{"dataset": "synthesised imitations of 52 everyday sounds, one a clip", "win_length": 400, "encoder_activation": "relu", "text_encoder_width": 256, "text_encoder_norm": "layernorm", "beta1": 0.85, "decay_fraction": 0.3, "warmup_steps": 340, "weight_decay": 0.3}
Rows from block 2 of the text encoder, named by matrix and row number. Rows with one number belong to one attention dimension. Each number is 500 + 25 x the weight over its row's rms, rounded and kept within 0 to 999. All counts start at 0. Numbers have three digits each. After the name is the row's rms in percent of the matrix's.
# q: attention query (text_encoder.blocks.2.attn.q.weight, 256x256), inputs 172-255
# k: attention key (text_encoder.blocks.2.attn.k.weight, 256x256), inputs 172-255
q.160 118:497519528540480480495515497501446519500495535466481505498499508513488508487522544491488492478438491486520511486516493503470442510533455484505480527542503567482544488537539511453467498503496499456525495531515484486512513465524477499472522526526474493526
q.161 104:521511523549458506518538466473483468534526510498482479467503503473518489455515473489469522471517523485504447506506468456511481485473449501495521493485467515488535554529533551515469527487487497518509499479526496476514495500503476499468467536525513506530
q.162 090:502498548483515480511474510501496537486499507522516560501524538510499504521496490463503509510527502458496520499485489507510453523491485468544533505477530469555490496529523523533520504455502484483542511457565524512504513511433522494484520484516493511471
q.163 083:469473532464473473478526532473493526482526487505485544487500498510530487562484508469513492531506517450485518495516478525495468552491499522514520480502531490540472547534522559529506474489501484483561512495488515456470480497515514514494483505534515495470
q.164 104:482534437505533490484473508477520490491497492517481511471500443464512520493493471475514511528514499565484483525484511500525543510479543498504509492465533461528497500509521465540543511494489531543476479473440528522503494484513473500519468508482491514491
q.165 102:504527480481532528491527508503521507512519503486519448539495513459480519513456460529497508491479478514512467521453548502519533467456511488483489518526514512493482481475493447501512537526468463496483466476458522547477497523500515526482526510466535465497
q.166 099:524516503499510469538527534491524503475535514529478469510505523473489478483508533519492500482521465517495480506496525488459534454446457492486468560511520528508492469470504527493531483546502510495485462502501497514472497545513475498534495488509541496492
q.167 101:482458462471504491510518531501524501493478539498490488484475528495479526484542493461484507480432471457531502492496525465511529478550534460510485530494541512514464495477448491457523498489476463512474519520476486512465498461526486533486504469468503487509
q.168 106:511504491502497543511510459508509485482496463510463475452492459493518471489511506492506482505511518536533519491552482474529490529477501519500527458490480484535537515500506525531484523504500525511511529526473497490493495471474515497488493564533446559519
q.169 098:487502502449514504501485500495450483491487533506519478486486469537488496475517513478473454490437478504470519503488507501535504486530534511439449514508479487497476469525490456469503496546520475479443489530481497504476534504518502450486510517470467459518
q.170 096:526500584561495484504481471479498520481501508481492503516528511499488499508527515507512485468493491508488490484479467523495453484489467474523479508529489555496515538520535504475458504496497508458533480480544506498499512481495524497522511510553500527493
q.171 093:516506524480539521512495562461480484517499485527534473504497536468498473507447489547518480524530473498524443486476515538519530496490520501503501521543490474518467492509498471523489494503474501507476462517501522494440516496467465492501497442504546494492
q.172 103:491503572528510481511458473478477523492506526462519506509500543519507489486515508518499511494480523491480478480508468534472444523503430468510507521488517524496560490538524504502514495495497509441499502472505481493500521510510533502497485538568491518495
q.173 096:471513465472497473464468503503485494501471473494539500485506497523506508549479463477517492476493510512458530560493478505505544499480560537499483486517518473500464507506479449518510485511539466543454525507506498546499475517500538461495494512478499500505
q.174 106:456445490461458479485486513527504552509467510530530522471513535501513488528518516510497500504491548527464528513473507534466504497527549514512524491491554469503488508487489483507529486488518491523485548499522484493475465528461522497522494478473485492473
q.175 101:488545447526499551519549499511528478464509526517502453468454448487527517444509483511510550533482506541501487503518546450490516514498491464481515548492456494449481473458494469552506533545492533555478485514514516483526500490529490516504469505479503508518
q.176 095:498546529524470493477514525514469507520524480476521470488479531474558446469501492529518484459459524469512477538544531500529488517525516466449541515485524502485519556498468465540504524479508504505470500518493528458488475486527546489516494510473470535475
q.177 088:517514500501487478502456502516517449532487506463494519529558498481510495557494533493527504493473488493516472513494459493509464516515497500534472458501522511508480486515512530460532483538466502455501451475541495469515509531508512526476516488505511484508
q.178 102:460515504514492492495446512467519476504501482484491443498449514483576502517526489521484492460528498528502485463512520499523482519504466497491517503453490483519499537534466459509545471504488487494489483494490487459502512471481474516493515493494549499464
q.179 087:548478512496501538529548466508536501506493528519476524486529506505483503465520541470507515498519532523510474503490524469499529485471501470466499534536447519465492493474509538527439489505496482507544488498540510520525457478551479453561487488514472511529
q.180 097:486463509480480478493494514511479514524477494490462539473533497502471508531494496484494510491515437484474534466488506497474489476500484488512522500503500516474415487489502477515495527477496463501493495505560481512450526486512515522474500489541489507492
q.181 095:533468474458454532566538515490486519519501487510482507504515481526494499488474520510516531498572490514505512540526504489483494476496505505499479467506486491520519482490526547508484515478516531482510490551531493537523480515536490494511505565510514510486
q.182 099:473509456441461495517492446528511469496464522531509470485494475471458488506465474502490524506509495538501502511493481464534488488513527473506442475505502461488547520534499558477497504507532523470501446526517535492543521519483491515531500506551493505516
q.183 117:492482498513465480484511531491522477498498497484529521519492521491479524533534494505492484542508475484481532483474470516446517507447503519501518473497485529448457504483517488470497557517480474512498510458529491521466454509498503520526518492520485472461
q.184 118:548474505445478517521523515553456537485476514506522531527527467512430501469494513510499505507480498490514508531486520494500509472530530467499454516521498521526510484509498545508500469484517522458514543535479493505499521522492532481556513524453493506548
q.185 108:465522479484536534516494478462512518470492484461462503480482468502520452486468471500516506478485486488509501471533512524529507506521480520478501538475518495507534528516472508512500485500520519501485514498503513470507537522509461530443524510503491517534
q.186 098:523476512507499442489485489505513526548452528499525480563504514507471513504501540520547493561499550512479530523502505510498542511501521496515523523512500494513495531510517493495494497511541502539511529477512555524487484496495480473562517450441493514482
q.187 090:544497511500480512536521528482458527481515464538484541498511457510464509475543522478468526473520471475524535526463484496452506534526473469474493494472452510510480496501495562527502520517465450493483564514531493484500439457486527525561480513509521501509
q.188 101:487484543531534524468514539468450474471530502466521477484518535472555497507494515517489443484485475467524471437513491516509484535457479502536519486482528501519474509537490474498504456510470478519489478475509457510450522479477512535457536460515509498502
q.189 090:479518502522521498504505518467492483527496500470535476463497491486575488554490508468497472498499514483507527463463479524478473537509494525485538499488481527466541547558466468478518490521487485524501489480492490468458522466485474534503471438508519538460
q.190 095:484536476523525469472476449514499476517467513461501515510489489484516528506488482538488491496503462565475487549509498466494484486482535528486514500491501499478498509533538476499508502520479490524482464504472538467553476461500449473515486495530491488517
q.191 104:480500500523546517486470496456493520499498511471513464494525500492564449532491500496535454472493516502519448435555492519513471497510483505513499542486559490522515468526477466501502458520529506495473492477463481483468531526507500500442556494476512526481
q.192 116:478499459473524502476475510495516504553463496483485502499497488509460497529474500488464527498506485535495516513472518469513500494520541504458511535475482469509473503507475519496515490524508556545480450533482495494507524507440459508526511465461492488501
q.193 093:470517520493536467533503508491467502522524481509528483504527492529495523513487525476530520506521472535525515515481525516523498511503476467509477472533486546471537473523539536485519519484505454552488484510486468485498471528443513458558501467454511525485
q.194 092:530476517495517487501523510519514517511471506519470495472468463501549544507553466466513484520506563482451550530505529498523518533506491495550504490479565471481474477493469464516481504506494541463508549531504466501486462484503512524459487492543457435510
q.195 094:519487503474486507508507486509495491435451500491478496468506457502544532508487508429511506541490535561520515504494479517531534485504504460550469491462515455508493511500513517577501474494515542485546489517461520530505484483508519519485524504489530528498
q.196 095:461492489502514485496488498484471472540534476474505526498452470460481505505514524517474497510509502489470504500497502543516531473467517552460519520459486478520530455535534496466502477548458488496501505535516464540524490480528475515498465526490518497546
q.197 095:489508520505458486447461507541536486512528515463506494509451485488496470468563468539485475462452519443518490523530481497462459556503463507455487502498513537515471501510487520488496485479514491476480510474542495462474463483517483520455509496533452526475
q.198 114:538498495516517530525497461456481507468500508505524494524491500462506531479483473465517513506543524491494452483500500531523502487465446480507450498526505465494491506513537533504505509524467506492555531464468512545506486517535553512471509530552556499514
q.199 091:511481541504474509558521496506497500486510506516496492475480508505490559495507461493505491505536483478512457488496463490555519467465483466510526498507531460567473519483468535521495471500502518474548487510474528487522512497460523480498507542485511488512
q.200 089:509465499530482500535503541519470490488468502528510482556503499491492526470459522485540505481477479492525501468509506499462522473506446475538458487545480526486516503489506503450482548537497422492498480438534493469482481536486520486532502498497503538449
q.201 082:491491499487494510508530489487507484523502551485527542493483499462452511477539480534508521519465535517453468488508514523490520450472528493520482484501488461496484445497514488495505519519481513494476518490542493522525520507485419552535490509484485479497
q.202 093:479470461458486483474511515549519518508497505526496527469470471496519480491527480496486503525499506495464552531495477474511540495489526485469523527484483504498464476504488464497471498504506475493506555520505473501475495494523477487486500494481514474478
q.203 099:504493548531486507510495501530543515478497468531489459554490524516489484475489480537508458460533489453506514465506476483517458519455481509463541484505536490534501515482475514489504468481473506466478482524511483457476518486520515489472519535551497495467
q.204 091:488542465492515501477477515510471484548480481504488464465539521524476480504457525529501517514530508485532476538503495483487516506491541465518527533476489486487497500473480503478497493489507495528478478507508485488466532521454512477484523496491504480489
q.205 107:512491570515510486521470480528511518492543473511504512532527516515500482513532495494499463452533500444505496483489461524492438545498451512496522504545529538506523484472470488504503468472468480482524525478538504454455490502548509495502546562524497496466
q.206 090:540476471523507488492483535532510475470489490496487518526489511471520491447510489483519507512482535509524531515520566461449487478519473474521475500456493526474519488489493450525502542515498457504468496517533466519526504538521500504477478544475516500502
q.207 119:451510482483478482485532504502527496505485493500478498471527508496519512535510557472499514499479471519486508509505529489497532498513583511513548487484471480535521522516495482502507529524491497542490476506488486482507499490450483493529488418477484539523
q.208 113:483522500512467501514519469479486486516479531507495508462525474506497502443511490489505521470469515502511494549454500509524547477526504512468502510495504505515505522525512539510486516528499540535452498478499486483534502526479486456528467462494517481507
q.209 102:530499466518490475507545502512546474480509471481552475504482477448507523488534526513469512501498471483501483510544545489509493513509470475523481496496472536499501474499499512501533544512449505475495487503506551473498446483525520497508506539482482487531
q.210 086:467523518514488495525479518513492486493508469490516497510525496549530475537501422499503492479489544472487536498467463498531472536471511515465545459474527479473507501480473475547494517468550457502496516469490499468487460476499520524485481530484487486500
q.211 112:504499512483496550518492487487479533505493505532509514489499540526506506536498488523506494503506540466525505499519467504514459484482492516473507498459524488477485492466447485506469455475478496531512531537466532521470501492473508517500528487487518468523
q.212 089:517546459484467495501508437499522475495507483512477505526500456492495510530475496485489485534495428511500466524492534520516501511473475493511493487509485510535498465477531499528534478541479475505510518449500528458523502537506471471494504548487536521496
q.213 098:557515550508555477496482514461506513529490491474489491540511493506525493485475475492476488476467561460511525495494485521488502481468488515488527492483537500519516478510503527485477499427498512459534525494468511499507518477511527511486530480527482504500
q.214 087:483495494512494520500496509501480526502510470473502548470477489497498459534458512466521478510500525506487547453538482470512465524461547513503550512483529460477519510473468493507456521491509475521516534534532512523450485495514542516501527480497506483455
q.215 087:514512479521493471493509496479465509484494500467502521501525478514491479554532498477510502501461450521482521517515513537522518473499518441513518494479543484554493481491511497499512516476514478491474492500537459456490525499494501503431485520531496478511
q.216 120:506475514490518531453472512530529508477494498487539489513511567485522494523501513538473505496519469474489510466564498527483448519485496510534509455517503519508501500513504478466502460456450467491526533516501513518444492465523550532499489540530474485494
q.217 110:480505464489457514493546493523468471465492493512504507448474489525493488502502463496534502546484502552456496517475513510514520515504523470492493460515475491496510494511505530535492545528508520556490506482497512511525449546459514490546510484497506485500
q.218 106:570478509517457501486476504536511531470521497506494455524504496527501481519536468536487499461468457503479518514515487512491507522513437520523489476503480537527529477511501517493482538437479473502492547473471527477498477456537528497509501566504489490530
q.219 096:474498522509516509507511492464487449529518534519509488524477486492527528463521545517497514483479507519501465497477541496492498473482483484464482522528480492476544511502493479489557460544479565500449462511479477521509528498526448490497515486502508527522
q.220 099:467503464503481507492531491479513489480522512536526481467471481479519529487515523473498530516497431499487524516459549499462531522527519519516469509491504565476494482528519500474539525525452510532467489557490473521472463483494475507526508519493495470524
q.221 095:535546514553554481530480499521493461522518504476510478553515485470480455507505501525517488460492548460475483468517503492498507517502536488488512490489510465475530487503504480501516458475526502462520490486491549529540474493534464514500492468510484487510
q.222 094:438484495494517513509500496506448483540541503509498526470523469527468489476492514507517521513495524494511483515461514488465512511473533523490524506506508511500500482486472549510505511566548556517502488500548499553517515531484502468525465462478486482483
q.223 096:520494515467525522511482486520477518484498519523494526523520522496487507470434519468510479528529483505518499491465476529474519457479542538487462511510483513528511523493498561489524453521500539494485509522457516538518551510486521448544516488448521508510
q.224 098:501504470496515536529475552458471462494485489466524510476487486494496482504499467543486524462501497509493487554475554544497508516484499535476486512503497500483471499488553536521526545488508507458512460519474508473516483450477513467522516541500554486495
q.225 109:464513438481483534508533496482503509498532524522496501490485505496508495479472473461496571495494478542537490540482498501527508487514494502457460555518449531508539515464522513554563491516477502527522509520461482575517476501472469481543497471451534537504
q.226 103:454526466476480505466527480498526532528482505515528512523527498517512508495465469475511474494545461536457527489526481492482555475490517526549513462487501490521511458501472473520528513517517513520530526535537514522526495519522475524506483459503480484471
q.227 094:525557491523484474434533563512491472510466479523510475516526501504508497515474498479485517473498479520510514519505556518519476492509525479524473492506504543500468484511510477501529519509550495491479529478526519464568483488489485478500487484483522513462
q.228 098:513520503484499548520522506492487522494469485491485521494465488487509476471470499515504534458508511518511502546510502525521493480514528462493487485478480491484505534558534516498519479566484493483503520529440489529498512528481497537508465496496477526497
q.229 100:550514521510490452506503542505479484509461517469512513477517489515531489471530512513533476562533523477515496485483487467488470507530487461522508523515503518527461529500508501438459517547534485499480505469508491451540507484508483475445474496471523506452
q.230 111:552498510534541480533474514514456503537494512443464501505490524525493505511505497540515504486452499501504504518459474505518469499484478478466499511521489463505538496470488473517456516418491480497479489502468542481514494478517509517456515494524506491522
q.231 096:422486487520493537481494477487516536517512521545523540537498477491495536506477510456512486546496538480459506470551500504453510516517513501560552492507508467517517484501484505490496487500481545504483511511554505549478496535512470503494513503474468445512
q.232 116:528482554520490490504481495501489484511521486476523481499500493478517508503526507523498468464482508472486525486523466473524474507512481532525532474508528518471513490490487507480453490436497467489519513493496514445447540504519536515475548537535508464527
q.233 104:471541503467520517488539495497489462464530499516497494477466456481505474481479506517458518513517529523501490504511557507493531503505515520488476514486473491496462504480506515489493469514490496527471499525522482480516498500494473497543478505511488558503
q.234 094:545515528541451455444485553516493454511487516493517537497498515491499542456489503440512463533482480436513533506491472524442527501496484510527502511492547548540469527482506495488531535512559514453528503514512509503499515496484482501478503513515488495461
q.235 084:505483490430472489491469512478521533563515454527503499528522494506438483510463533515497522502463481524532475505486490496532533486518467512510512539539499513472529514484492488538483484510519519482516481529513474525465486541498505481492474518497521523526
q.236 095:512479469500496463460492453531539536507501483487517514536483495508500532493510494488501493543439544494520508473507453490473498533520464516561563478535546474488514488491466484518506498477491548541514552502529487520493515518482484517474528463470497486497
k.160 107:459511441482511514484502528517522541544466507469487500474513527530487511501506480541507497547536504498496539465468504530490511502537509524508549484490447493474478452497483436515486533494496510525479519489541480540503485478523473536504519522524518438468
k.161 104:484482520506485477514497512501559498566513526470539484502547523469479493483503529476542490501512483518471523496461479536448541454469552529526509501522514479496501474483513495478507525506518502490503482468479507474479487504504490476545511484511527437459
k.162 095:468496470471485535518524481492482507490476500500496511500483465530511546516507495493508470516533465543471480549470499463546519513536535506489476487532440479474490480517485472464484488537520500519492471521491514482511516496524483490489477540503473521516
k.163 086:476497470532509506506445475534487458499500479507487480497513531463485479467475484519487518509475532535482458551451527455483499502562518540474465541515490502479486477524494457547493495525506513483461482507508499505544511505513488485514486480499490519515
k.164 093:562493529491483500539480467529524480483479492508508459503488482478491487501483508502515499441486523495520463514503522501526492478494490517466457507492549472504533516546490528479487480502502472479496537473442485515493543536475496476542488472512481519531
k.165 107:503503536512525511533516485477497522459523482515502525500515476526538523527475525482529512480523527467501495479504445496530457494498473502505513514476483530546528530497427537523486458483475471492524557514466455479465469500489522463510511494490482537505
k.166 100:506532474520484508504484458512489518451579459484494488545517499542497467542493492497489512487490503530464497519502505539517451497453480533499561551470486490471490527528430482495534482507491492504447515488503493463471515518493473467503526519511491511467
k.167 105:513485470529481532482522526469530488491493512480479528477504468487524507542489475502513483507519499477482504507509475536493502532494436502517507527515530491485504499523545470514522507498465481501556535510508506539515504480496494498460501531538468541545
k.168 112:493474537482524466480509535517509493548454551505513449496529494421454466479511522510491484527459501523497489509489526478460531497509541498503501486526533466492491487495510512506516481480533513503484453474501503480513500467524483480517526450496527473486
k.169 091:534494469531502473471508527477495521504507486522482509456453517494480521531507504500512519522473538445514476460534508491491522500547494489490533487491523507525512480497474493501509500451466512507560534525532485551479524479524486498466490486531492465502
k.170 090:435472493487484519473465485478474543485475486504532476497487528571534511525512496501505494485503485543436543506497496521484518488510534525460515481474454501454478473520481501496486531518504495516488472496543469488504525502520527491544510532524501477476
k.171 096:482533515499513552532517474480437507455576497501507493500525494546514477483509458497510509495510530466460527489491497489510447475459513495488543550511509531486535520483453524474527488534495457484483530476475475501491481502483501505525480487520477521501
k.172 095:459500462462461540468502539486476496492442522526515467478518531550515521478481528476477510527528482524475506492482499477463492472551547540495527455495471552487446454498493469490489538531511486513440490507492510463508502519500514491518524480465534490508
k.173 100:561482512513478494515539473462466462471456496519507467476475461434497518529533528505502505472482485456545464481546500453476532518554519440532481496470517483512542551514538524516540489540503532469531477488507492510495465456506493480507475508515482517547
k.174 104:511495480528520482507514478514455454491469497490468474481459485502520524483502474492477512488461454520547494505528524457536509497530495479508487465492503482498511479514548506490521491521474487467527485490507512476505515484490490518456466492466471533513
k.175 095:485507540474490483514489503506487497532550502500515511511540508514518483480471467485549511487495505492494484512479473560518537497466475502540527561497529523520533481505459521502476514461533479483526488517509486504467480537452491461536520503488533496496
k.176 110:477474507468515501510511532511515508534498500532497497518523493521502546505509519482512494492512493495506503492495531514514499484492506475555510521485497535503516498522466498458498497471506518518521484498476518464490499553509492507490503463473520430490
k.177 093:524531482513480532504459464517520460495511523456467492537482503472491444489534484514527518475498483511503508518520526519537505513468489516480484490557489470510471483484513517483512464515501500436496487525535545494529498484526516488464521491499499525543
k.178 103:515506476473520517481540506457526506509529495464490505510514506468488491469464555522520514531485498530536470547478552527464508495514462481507490541521500471502504507512504505495504515467499514528514502451483492520522466488510475505540509519512507508525
k.179 103:487480546475514492498470537469472528490480501547520495478492534510507470548503493483473483494500482486511560470514503514495486531499537501491545502466516526493529501484552524500506518489460492482492522491520467517463480479474478516531510516542523507523
k.180 087:460506494478466488502459465511451509473498502486486496533522474492488531467548452520492525499496510530461514500524498463517510522558478537458505480552529482459483537487542483519476487479507538460511520530534478540483495474517481514472506488488501453505
k.181 104:493497478507513517505476528504515477521464491519470503450477465507512456511481461502528528499479499511464540501498457477519481538539512519450518501462489514520508486509458496535493482498508508501487514474487474497469508501515539508531504481521517508521
k.182 107:530502505503482514469489536513507455485493505480525484502441448486538420497446512477547530512494551495514488493464475502519518520524485486464470480523523501519536525507482493527463538503540456477524509485497460517530481468497529477507442470464487538498
k.183 099:502467540488514516523475470531452486450481488491519536491514447504455516466482511516488509485457498525501495553505457487490483490534514484464473520528481478523518490497527520463513480520511540440479526479495526527497536477479503516497537556512464499519
k.184 112:481505481525511484502458497531476503526513460528494491494503514512510449524479486478533479476507488479473531474502466540508489498457536526472521476488512492509504487501499485525495514509538465512496488514494518509469505520470533500483518462471493502489
k.185 100:516538477503463496473557499467516520522527520468491480501493519501510510486502528494491501539515540488464485473516475514510485479521501491514485480465469512453505517514445506519470513513477494534486507530518449521522484499479541529499464460445509481449
k.186 096:499523517506528491474498487528464528468512450517450514489500493492515488579499509494488436495479477492522513503510513502517497481509461513480542531503511518531528499481530492487513474538526499478499554504473548481475449513498507497464487533507525520516
k.187 099:479506538466484463527501500492480506512465525549530492502551505541477523493535486509502487478544497489442530493525471518488490518482577563451528507478484513488490526476516516508515498460488511504456489540520532481484545468478531485502541487500491488471
k.188 101:479460479520524526514521436522492502475507516468471524526538493474477599468523490516472511539520531498501458505497498521505530519449461487564480499508508471499466488494508468496493475507503487499517478504527544517494514503521501490503522522520522471490
k.189 089:536469490485527483565522451524547480458497466489502479523514495505497543501487510514515467537536488523492449472515533473476520501509507532516493504534479508480461514499524522479531457511520539496494478506488533493489504493508497466477520511505523516514
k.190 097:540543480533510512472472541453469495489514465496530508523465514503512462526504537519491526518483486529533478480481522502503499492536478488500500506484485519507548534519480477496475485487457458525503546510495471509509476458528474526507471455457477464462
k.191 105:516462478498494529499540463485504474488497462472498531508498481470517572491540547501532510499528541474526461504519497495518497499450502488550466476518505474505494485519510513504524534519468497528537479498512486514490475514517478486480488530503507494518
k.192 105:549506477527460543485506486483493489496466518500431509519508468456529466510521475467506495498535497510531488520536526482485518483473487468482495489500466468510509475499536529534461486529498528448526489496506517519536492492551521538464440489536540527527
k.193 104:461498510562507502450471474521518509484496493504487501490485518521532494516508430486492512479480500522470490497532500463464412516533494460456518488476528503450523519528501495523465489498529528451485502528518512514477520508492518539471515519539451498489
k.194 097:487520485480489518558469493481484516493518475479514475524506508513497532484500516512517516506521505515524503470484456516503546489474485548528496525472491513491479496498444512478485516503501483503538524503462515472498485489522499498546535519464519487460
k.195 104:492484570551512480498475525523525488478539509527508544538478501485463488508516492487521478462472555510515459471506482506493515470489481529498497490506514492492524525521526509528500463463552535434515496469516495503455495527506486483508498512532485474494
k.196 103:473508475468467520476518509468500505497517504540457542431504479513537529507490496459525524524524474476489501450480525459512534496508506476510526477501512512520466503466468493526525463510505513493538484569509503506528474515517481542477447501515533506480
k.197 106:562507486448485486541497541496445477519458464493519490448541507504500521513475486530485529546507503494471540504483489477482540477517561532492494536480479523533487538493466530512495554490496464563528521495460505511519464440506465486537483460500504467494
k.198 093:485482521488467455478483522546553512535503531504484496507489540495532478540488514478528470452472482478512505509443510549486537527456470506477518456505530474510502476476452494494507487491516469506456480489520493493424499520478511493527539466512525477465
k.199 098:514498496515469486474491517508507512542499555499516487550510495469486486506525560508528492495487536495539452489479534537437564474457471537500483495511505496508485440511543460493521512481492468489462464455514526527463463511501452483549505520478537530506
k.200 095:485475515521557505458507485545490502516521519472533473473471525488503490512548476526490501498494529474446533500507478505477473511491512515527513519500517513513502525502482494520512506470523507523491497466520516457523507480471514505501523481509480484497
k.201 092:514491464481479511486488532466511483518507499506437515468481512523537496522471474495509466507528506502492538503491539492552502496497500477508489519487490453471450529463492472532505449473474511485508555551483463509506475491508528509488507474478519499504
k.202 100:536493508476494517543499512493510456529494458526506456473532515525492494510514548514472485500520474540515502486488496515560539453476469492521499461468459481532496481468502541464521505515500470507528547545481521481505523516515487493545455501502496506513
k.203 108:499526463463487481515512522482487506525486495522504484487535460506468507499517522503501506510495456499490501537470520491504542499488509520536508513477462518519513454522487492471528552504444506552482473507478517480525471501478462469508520487470484499526
k.204 099:505498494534486544493493506495544475499495528481494508525522502495532487479530469524521535499499494501507464494485472487465456543488488456491500469506510546522496484512505511492521500505485520491523487512498467460519522493520516494507518518498493518548
k.205 103:510484490492513493512480524522467513527489488490530503497502488514501545509459538545472502500528467517492488525471473492504495508525520495552504532476480513504497506499460472502535564502475485548476512471463511495538495511457489503550543466441516473492
k.206 091:522472514473533511520464487503462496519530474531538526504511546563482486531513485507502504493499479497493508514520459511528520471459500546500523494492479492516474514530462505447530527496513501497486523463520501464490503483494516526509479511532514460431
k.207 107:509484503552499537486504450492473499483519467501504506495520490503523510453514451488504529474512543501533483533525499453492466504510497487455461517472512460469492543502545538512496505535502526461526514506500536497515520490514524518451473542520519476513
k.208 106:492534541516516517536499485483499496498511458524476474473487505526508515545469480500523554473534467521497531523476492495498469527462518508484510545486489498505519544464453518535497508473469530486532515489460509504473505447504512534537515491536533482450
k.209 099:464544484506538537477469502555479521477500489470526525486506470524499512439491497526553478503525512536454495482499464492509481517517496501466478506505490455494481490523483459454462472536497516484464492559491501481489562546477476482514507466418468500515
k.210 080:547488470465524484461483519509555493473453513511510510510522490520481513480532480489496497533445503443493491482535473483455489523525500525471514520501505536507474474507496491504540517502492508483520481477519525545467484495548466505493481482518519481523
k.211 106:535463478497431462462537487522506478501478493481499510515499488505492524469535492509486492508476473472534493528539528509449507486567457475527507472526513497473482485462568502518537539449498516486510513455507497490550483504521515537470447520498540492544
k.212 086:509486574501539509495494533531475513500524506501528486518478493509515473465515557479513544457487525487496500514488485477476449504496506501467453526484507484481494546509446497495468484506489477483527481538478542494496491479489500444502532516486467487516
k.213 105:503482429475477520452519492465521522489493527502500505456465538548483546524551553511469474549509470493511523499507525487507531485490520483527509469501472481497465489512487495490538520480522497548505489492528500474554499494466523511514470480511543461503
k.214 091:575466487475505491468489534465501507506489486486522481521475511495464516493563470526494491517507490474530458516487494506478489497539488474480507470513470512504497499497577534491535523506445498506496490464517471544497461492503527483504485540535530495514
k.215 086:467531476503556509509518521435505486530522507501525479485506477540500513499470481502488517514482500516484483506468474502430471482502487513537487541502466532520512534500454516495464492507485483535497492459500497456509505501505516490508533484537505483528
k.216 110:536538455481497496476524488477478470487462517482463500499485475498483524444512534525537496524499529501502441472513529504517504508511521466512508450537477474479468473490516462475479510523531497539472502501538497468555487546517530524492470525461483517508
k.217 107:535472589493495490517481518473501510494495529527541472504486503482467485500511452499513523453478511475517503456504451544489485496519502521458497554502502514536538523472521523506508497487465514449534493482488482539475507475522500480514548517532518467499
k.218 108:451517464485526494517506470523514498460485531487527485518483490528488500475516511533464529510479487525471486529501494473499528493525533483513506516483459467501471505509482447488479537527494469530439483523483519489543541543473486513477494461452481479469
k.219 099:492509512495481557486450458529505488523479473517490541452499469513527493528432458479496536465531521529471549525477521489518511525440473511478547486493523502487518537492512517513522486489491500526487554500474468494505505512529550496532528531515509521452
k.220 111:469497584510492498554488489511453480503528504545499487514525495449514478462462463469544509444497524510509464491507475476502478476501511506479479517509515497504502490507527528512490489515455529454499515513469536492441489526474491466492530526484472496504
k.221 107:522499482491492473444474529528512490540487528467477558501526494522460538496516537510462474512495490487491525508510495514504495489517521510515513491489524461461482500551519493503500475528512520515465526537504466529535511517494492507484464463479480491522
k.222 093:557530551481520516510477489460506522499514495519478474501499480460534519511493492480485512477516499491519490505469479536503504536491486517481497485494487489536543481508491505531516511536460501453509554500488459503486485455512550523509506524561521535490
k.223 100:527502517521510527523501464496494523512541459537498526480486507496487507516528507512476495504491490470519507543494529505523518474463497494530511515507512505487493507488517526484508502484498505478490502490536499497492452486479508498469522548550543479463
k.224 098:516555480488497494521486506501516486508488524506486475499521516530518515528507551541483512551511465471509510473514472511495508480480512513509498516493482486497490522531493505460473512531474467533520466524503525468502503508532521485481493490482481513489
k.225 101:479498515536463487499495487478520521491531514494465447494502505506490496495461508492509496472513504471492549475502509489470468514493508525509518496530540502531498550479476545542478488459507514464493465513508519496446507514523494499493532483555502495540
k.226 103:482484543516523486489467512544486492456499505521489520531517465482506482466501490464510517439456542492501496486474487504524473495527516477482482496514545467492508495463539508475458463469552495484478506486502491502510510503486506471477543526482509479485
k.227 099:510524503510494531540460503505535529490539488524519505533534544502486447460500501565501495534525523468521458497500502499487474486455536495489479510481508519500494504496461516475475485491473465509519460488491491482490552519519530495516519502467514479465
k.228 098:485496516487513486528495470520503496493517494484459479486487489508454534491498499462497509521528477467477501503488456476503485523467480517489537428507495509556498526473522522504464505465533516526496508520500510523446491475504543509515506516562475524484
k.229 101:507507455495474513502458474561508492519559487521512528505492500508499527466530485523459528477523493512497476521499542512510483485471523527462497501456472518474476507524495490467560501541441482511487495546549498508540488480463492513493508519473510456502
k.230 103:520509495469542505487552499463516514513516495491500477506517547517506546494513543491502495492534455515499479473511546507487507494499492522503493503485511490484504489495471490460501506525454465525506504496505500505497508505502467520501478468509467461499
k.231 104:505482508512495518434495508476480477502487498516513501507475465495504473498496474447499484502439500473539506537498508477524525528523490468498504490500507500491512479462529503533522460485530519495457481483495494514541508505506495509492499548519517510502
k.232 110:477493461474520520493529543477486484502487492484512543468492511479514538494521473498490504504488496534505510517504503540500549499511491485480484489462482474471516463521495452463532484533511502508484523479481505520520528509519456492483437473483520489480
k.233 102:557494520513494497521484500479505503521472546529517516522473495522518474491468469544523494498512536475515456481487447533516501471482486518499485480536465510517502541503513492511470459482534483463554548485507468539501505472535527505500537530525525500513
k.234 087:530479457479531474522486489524485480481514485529564504511517499500465483502521477525492506493463532498522490536501516505506508497476533495504487547501497529491475500529495457506541549504492512495500500517497471520504543497515472524518487518497536461508
k.235 089:490492500515466505487495484462497491460481488492499497499448509516504489496512530500532484469504463554504519530502512517514500503461552504524503519491478493529528515447523546517505468487521490482505535521472534436468487518475531482465518496517451497525
k.236 102:460492503480504519449517492486504536466511495528546496482516493539500499522505507475450499491489508502499495511491541526526504499538466494511526528518517510473494483511515476490513483508454533507499507521545514498493505504453438511465484510499498514503